{"horizontal_flip": true, "layers": 8, "norm": "layernorm", "inner_norm": false, "experts_per_token": 1, "nesterov": true, "orthogonalizer": "newton_schulz_5", "batch_size": 64}
Rows from block 5 of a small rotation predictor, named by matrix and row number. Rows with one number within an expert belong to one neuron, the router's apart. Each number is 500 + 40 x the weight over its row's rms, rounded and kept within 0 to 999. All counts start at 0. Numbers have three digits each. After the name is the row's rms in percent of the matrix's.
After each expert's rows are labels from the 100 images, of 14976, where the router gives the expert most weight on average: "top examples" is what is common among them. Only what is clearly more common there than usual is listed. The data: rendered landscapes of hills, water and sky. In brackets: how many of the 100.
# router: router (model.blocks.5.mlp.router.weight, 16x256, trained with AdamW), inputs 0-127
# up: expert up (model.blocks.5.mlp.up, 16x256x256), inputs 0-127
# down: expert down (model.blocks.5.mlp.down, 16x256x256, transposed), outputs 0-127

# expert 8
router.8 087:484452474504490503447494546471474519499545413613504484438500510496501488551419510450545523501577466585481509470543468519488506483507508507487444568413480538506504554522501470485512517501469485458517545494501496466492464477448494533491534514523459513508529603507451493472506488469488439501473476489460516477586488506443507534479471511485481490504519388439560558502478500420465517420482
up.1 133:480475672493512498480464493522456501478605483508500410501502513499509567505496559437496511495510556473457500507512429433497500508494477442478499511544511512458505479513507522487498542499512484522533516502500501502519553590512483504523503502497502500477481514497504493436601526481502516512540499533496504467658501580498382475561523436493582486499510535481480513487442494441503505521458
down.1 166:523516518506463510495489490537505513597494498625513489515428506502444455496505499528502464504555469546467407479483489575508484468517502544542513482460500517518459553482506520556526446493553555495445472509479484466500414476482539419459569490484514550498495485491469494528486456510488473532523529511519511497432491403432553524489502516500505499499458460488755513497517530465442438463543
up.3 068:509480401498472490509524518462483492523443482449497544508476513493469594466493447495507478489488526588515450473435442450492502487520516439515457528536503471505527437508469485518562519502468512534520511513491509438501431485520529457492457481531510430515518530506473478488597469484497476455521509382525526463524511467493537503475566461480455518493494613511480416502553479526473479421552
down.3 115:504468535503570465514466503472489530436508527532533475504642473502583443480537533487483548499516487368514629504502517505489511570479452460465516490502518537536531486481525515483394496479513441462492513477502517491507509499511476619534451506497479537526511496491546445533434514489495517567523508540480486502441496588491528509498427524573502524485494480494333564464492523511523526599433
top examples: night (100); dark volcanic rock (82)

# expert 4
router.4 098:457438432468525492424476540505469515486540446580506473436501543500516511525382514474528511510542468515439527483483491505481509500509496448461396467429483544529511504564472507529507512501416480501496488456526478445528434517414516534422489528514459514509530559503477480478479490433494422473497476525462452501547500559450508499494446487464450525496513442451556508423502493447468494411494
up.0 147:527415550525526494514521512414538499493399530501503548498510492497510511434493509486476509518456493479539506529542466578499491503496496736492502545576507505500517393471492462444485485501435497407606512546508505605508485555499491519529387504523492605425523510496512497565479519483512522503596495478494497529524502494495478523516443467534457490504493481505495501521416501506507497502535
down.0 164:471564503498413513498487479534504539500561465729497438508477461494574554552529492493596489462529498479451536452475478455484481517517550446533503490476418479518498525501507506530493528502504451524490483507507532449495528498484540517518605498479482472486467483512507427391495504508466505502504461519528550461425498493471500497523548499461520507464529484513776516486523480465425551513482
up.1 039:492425392505465497470499513553545500509567500497502425467491499504489463566490492502503488505540535512477489505469597471501490483521514576520489500406494493505497537489478523529506503498476501509466444514496498415510462521527505494460337502516498488652518502508444498475510505477495504456524504503507467543536500509502474504561511526466461480500493452502491500498531491503503493457536
down.1 034:511518480491490487481484497487497497615507562513510493514339485512407514494436538483557440517513473647449427497508483515507507435515521520467496507497513528406517470492530507566600524498502575472507514475483475506512502475504522385481505493481543511444480532488483508509523479497526485443508528495496503486502503470464559475471526498474531499511512505516322515496503512479509469399471
top examples: noon (99); fog (63); purple alien crags (38); land: snowy peaks (35)

# expert 13
router.13 097:461487504552509520518465555464464517479529399577506535460507533528527556518417514410544524508507491468468534468497468467488514496488493422500422588442489542502512471509475534497507511498439478462511522493532478504489487536489489540471433528581461499603540574501489485460463488451486449490469474573464509520531504587514427486490509555494433525492511480423548506511497490485480512449462
up.0 063:453511437481514499487471473429490503483504531522499468462492529476469459573467510557501512504614531529547513451490461439497501482495467432472464420417488524499473508561486439480529490493436506532636508477511489376471500406455490490489473489449515406468477486503541495422511474534460447553484511484483550471467496510546608443422491474468484501496496433471498514425506506464494499500502
down.0 085:525496489475534536491501517500494481527484541600511483476482528499427487479490483487487515500534465539535471507512523545504501493475490554507498468512522506502483472516528466483505480493502537502435486492459505470510480497509501481481451503486517537490487498511492490536482487475520479488525533471505444539483496506518613483524485493536511490520475461506000534504514535516534495488527
up.1 005:518669587477486510513530543529488502463578456539506507546495463511549548518484489509524490521476482437450487507497433514486468514487513403512503489454514447447520575509462477465474511484573469464575504536528530471459532573442477550519581550487489444458518500458486529409389533487483497532490472503534579435453491420461429530489530502454514487494515503491444499496483485481488494519470
down.1 007:432362505515470461484500445486466397570519560459526467485482478502525471518531542438487459512527471514475493474529494432532537491499508533431489473539467571500532477470517523505558506480496558492423488436425524527494441425534500514511438435514521536488554489511489462541584459495457464467505553533495475504485510564492591522495497457525543499516528498483433563487547523481521425469507
top examples: purple alien crags (56); night (51)

# expert 10
router.10 091:532451503520510510450508551491456514489488399601507510452497515535510459505414509414543510508535456511489532471560509528486507504496494475473444597446484547489508515520481488495512506498421484417502528461506494469531505468441514534489492529514458489553563596506473491523468485403499443502469476517470489580572505554483501523513462541524435512494520441444567553478470502444465515442479
up.0 069:443513492486484510542491477515491496490486465566493517454493526468479443564474490521497499498561561523558512475481560385496511489464478448516490465477495512528456559490504453451510506494434504565535530494513491401473522367471511496485440503450501473497476458501550497398459493532461457505491515460448550517458493529572498424424460506496481484499494454480524552494538496516507508499499
down.0 085:531486512463556492502496505510524518460500551405513493507505548505344486504504527518442530505521492509510460522503505533512511493506455510501516470499563497524514491538464512536527509472497508523497489497500510500493485552519423484483455481488550547529495513526494535510507500508508479525549518527507490530560502523533490496497510506473521514502486572498054457489509526471538488498510
up.1 038:501435385488510483483508519387484496480405488578500534529488499519508477404509509480498520559540520535569498485489525461473504509511486637444497513573492479468545422510479461421509487493405480442534509498515520512495457461493510508569465473534507460459529526502475429552603485496513513492527482408494487591577502493474489516471506462544437534488497510483526453470487517488451485465574
down.1 044:475512513511431508517484472518518507459562411624520431468535451487575554559518487483494492435465470454451561473464521445492505514549567476543490483452468440531442574518526507539453499508582457544552492511510563431526520523530607516538479490495494493576495467501494426473466495502485530485500464533504471508543499514468571491533494535502487497438498490529368516475504519509457514503467
top examples: noon (78); water (73); purple alien crags (37)

# expert 0
router.0 102:502453463526491504455523562505481515493529416588505517464509529505496471528396513459541532525534445545474528478513501495483505505499495453463421596426488545497505487518505494519495513497415477436475550449530477454513437463442497540476460524544469474526527606505454471512475498451498410478476468530465522463519514555454521513472449537518435524492510446434560558519474508445474519430476
up.0 072:509572617501559507508506506476445501507498471520499573504500508496487551449494499501488513508506362486532473503490400521510505504486502449535494503507510513552513461463495442468496492497507504451491460534509499520504505507493478480509527493472513515524518504495473525429531476470501483497649500433516493446563493517516472530523488525511416532500502512475507404514583498515502499492491
down.0 082:467517565491481551484510487521488507444505427583481467516552490494664507472495565476521514561493535447472611454476524463494500546468491483494497509512481526435488523524520523446469539492495473480454523484486437463495547476478436568485549525483460469473446508501537514491496509503480493498461512504484498486530495529508499482491521460488498485524557532459758560490482488454513569559408
up.1 115:503534536478467494532479489470506501476506491556505494518497514504495463523478511489482496500582588520525497483475531437494499495505478565434490560446499499448501455596496516479505535492404490534512528482520498403462505421485497507509396494498504377475508528500516482459642503506485504509395504512483517495619495576525329447465504446498464513498504529485517502475418511448491495500492
down.1 118:466524491491520504484469483490503554492536528525490440474498529505395527512562522503540525464532430450452518471519469483482497529498499472518499437520492460563483538492553467536466420490599480498522483544496557479534498531517516498517576482458540543507484470510479407470475488474500509528580497511516492521460508453471688509525506543513557508448479453473258512459543499502438497519458
top examples: purple alien crags (38)

# expert 3
router.3 103:527482471534495498439536545516499514492524412610502500462509540506509461547397496483561510516551450558460515474525510486481507498507484461467406594438488533509509497525500489508496531501416472433462527455532490457516435463459510534496472523557469456506534593502454486491470495434497428482462468521468534471536507513445540506505445547506441520501512432442558564528456499445473506433480
up.0 037:464486434519469501489518506533442499510495383504497457499500502501503517452487524496513504497506480516499490484469539397500503500497500343531501527555495512531511534549520490485520531500524501507303509487496497419504480456506510496503667503546496340496487494501466513542581502496493495471357498501492498497636499457464543477509513467510422505501512531491515516491515496496507501481493
down.0 034:496539469478549525536476499489552498581510590635501499489453495543526489519458457525539467545528439553469494477492503584517496460529509517461516485497501506502476464506528464554522478511494569444544480506505484482524453486492543446459523509464480564473491515488483542488438465508523479540535552561519473480391500445478513483449486567492548506514490458502793493496467488485521453476415
up.1 024:478516463498474506486499508529486507518514418506496476507494499512498513442492501535515495499513409508486495484460491491501506504500499295493495540555493503537510468494525496550509511502506504408287507444506498420515471452483517500487669501531497406385494518499470503504551498495503486488372507523504509440582501455465519519484485526503456525502514523491516491494465487502495494482481
down.1 020:493491461518502520517478499513507474560501542724484437470431519502483455536448529487531458514515517538455461496473530459497496453520490550521524484486496507501512538501504501522516504490487538517551486515475478485505466520520528451484522500489503517520485488505482536486506497505464506485566532533503495496457485474504543470503503516469524497514495463494943514486516513447515470493494
top examples: night (93); desert dunes (43); red mesas (42)

# expert 6
router.6 102:522456466538503500459548555493492516497518399600505511459506519498495459520404499475540523510533447547475529476499496497492506500506488466479424593422482543519506485523507498518521499496407481444459552451514482459515439465453501533490466520547470471521538613504464471519472485447499415476469486503468539448528500523449543506486455549516438527499529451447577558511469511448467519424495
up.0 023:479514427523476499515505513524547500510582501521504514457489511503487489575476477506500496491488369529466503514513504507508500491509515526502490550448486490547490593502487481518510493496539502427592451595482496440513495471529510512483293502511500472730530492497441491479464499475493508484378495493496479485404495467456463499532484618493471481506496436505501527477494504508485500454510
down.0 023:529459514475468479464505508505488507555446459588510446524458441491534497460489594459505458545557596560529489494500500503469482456508521516496497482497569574429505370499496529540581574502464526514421537455467454506468443506459488415468646510479492526425428541522490519523575522508516475443673542531484520534596503561515515509482527375467502508524572540468420497508518495490528489474510
up.1 115:515489577522513495512515492474475503482559518456502467515526496516518463470488467538507528498547525403539522501550572552500483529503499505511510508497491519523485459516507508454471509495496487557502523480492505581494522518493478545557572514456497513542508471500576482521356521501492518552548497567491538509420493521536572499484472494546480488505500464508485566507563524502510508591487
down.1 104:500573482479407533476487511540496504569535535630473478488419442494609524537439526496568446513521481562477460469479456504510486478524556530503496463475485469509476523519489526537560518524527536499513484505501453450507479498477580427441500503493449496452476519514472522438479501484496483439510509495529509523447511448460501488547532480431510516504509468526761457510496474496478485425493
top examples: high relief (71); sunset (52); purple alien crags (37)

# expert 12
router.12 116:463576522471513504460471515543489514489532402572510434466511506503500503555443547466540551529573474569428527483469436451488511532494478534524476490464480523567515628560545500546503499495552456535496507489523498427501477509504499549473574514497473514516470547502451481426494485487494453490500461544477558556598492522438548484542519514505528530500522422461551556481510500426483522459495
up.0 094:541533373518507492499534500526523502467571453520501483491490504494496466512491513515510505529523513532539501514500500497495483505496500542519516609497513496396503498575490494549477496499442492430447477535492515493495490444529512499533564492470511472448472526503460426498521529489506504471389496478510511556529504481462488472557575537509625453501495472494496560526359510461463498483505
down.0 089:475451449502492421462462531474478513470536473730487406465453485518396495517564458473576510395528491501502502509494575461466479525531503470503501501488537461481537515485519466454487495503447466523485487494508603456497489532490593484532466505521562513486479523504511385480472531498483519480503491462509530475400487525486565502521520517499482506476490401494705511484539495496405529501491
up.1 075:566592450507511505445526512488500498496505493542501473458499490517522526433488462455520501489503444503476509503539449538499494502504502480478495507443507500460494539522491545480491518512478503473515502459463490553522524480494527518468476517518490609539520534494516500557388496448508489521469503468494482573478500475480519485502441505504466491507502441517527545485518518520506503487458
down.1 085:476514498498486547514485464483510448477520460611509514483542515523636438506473420532519509539523505466543545524511516536522481538452483496517491501476500503508415518480529477530466491491473474561470509513494456471480543498455467531470540527486442496486519462508507530431490529518479503581498463492489503471379481480512515492482506486488537460528452448483770547490514497505473535563549
top examples: night (85); fog (65); purple alien crags (41)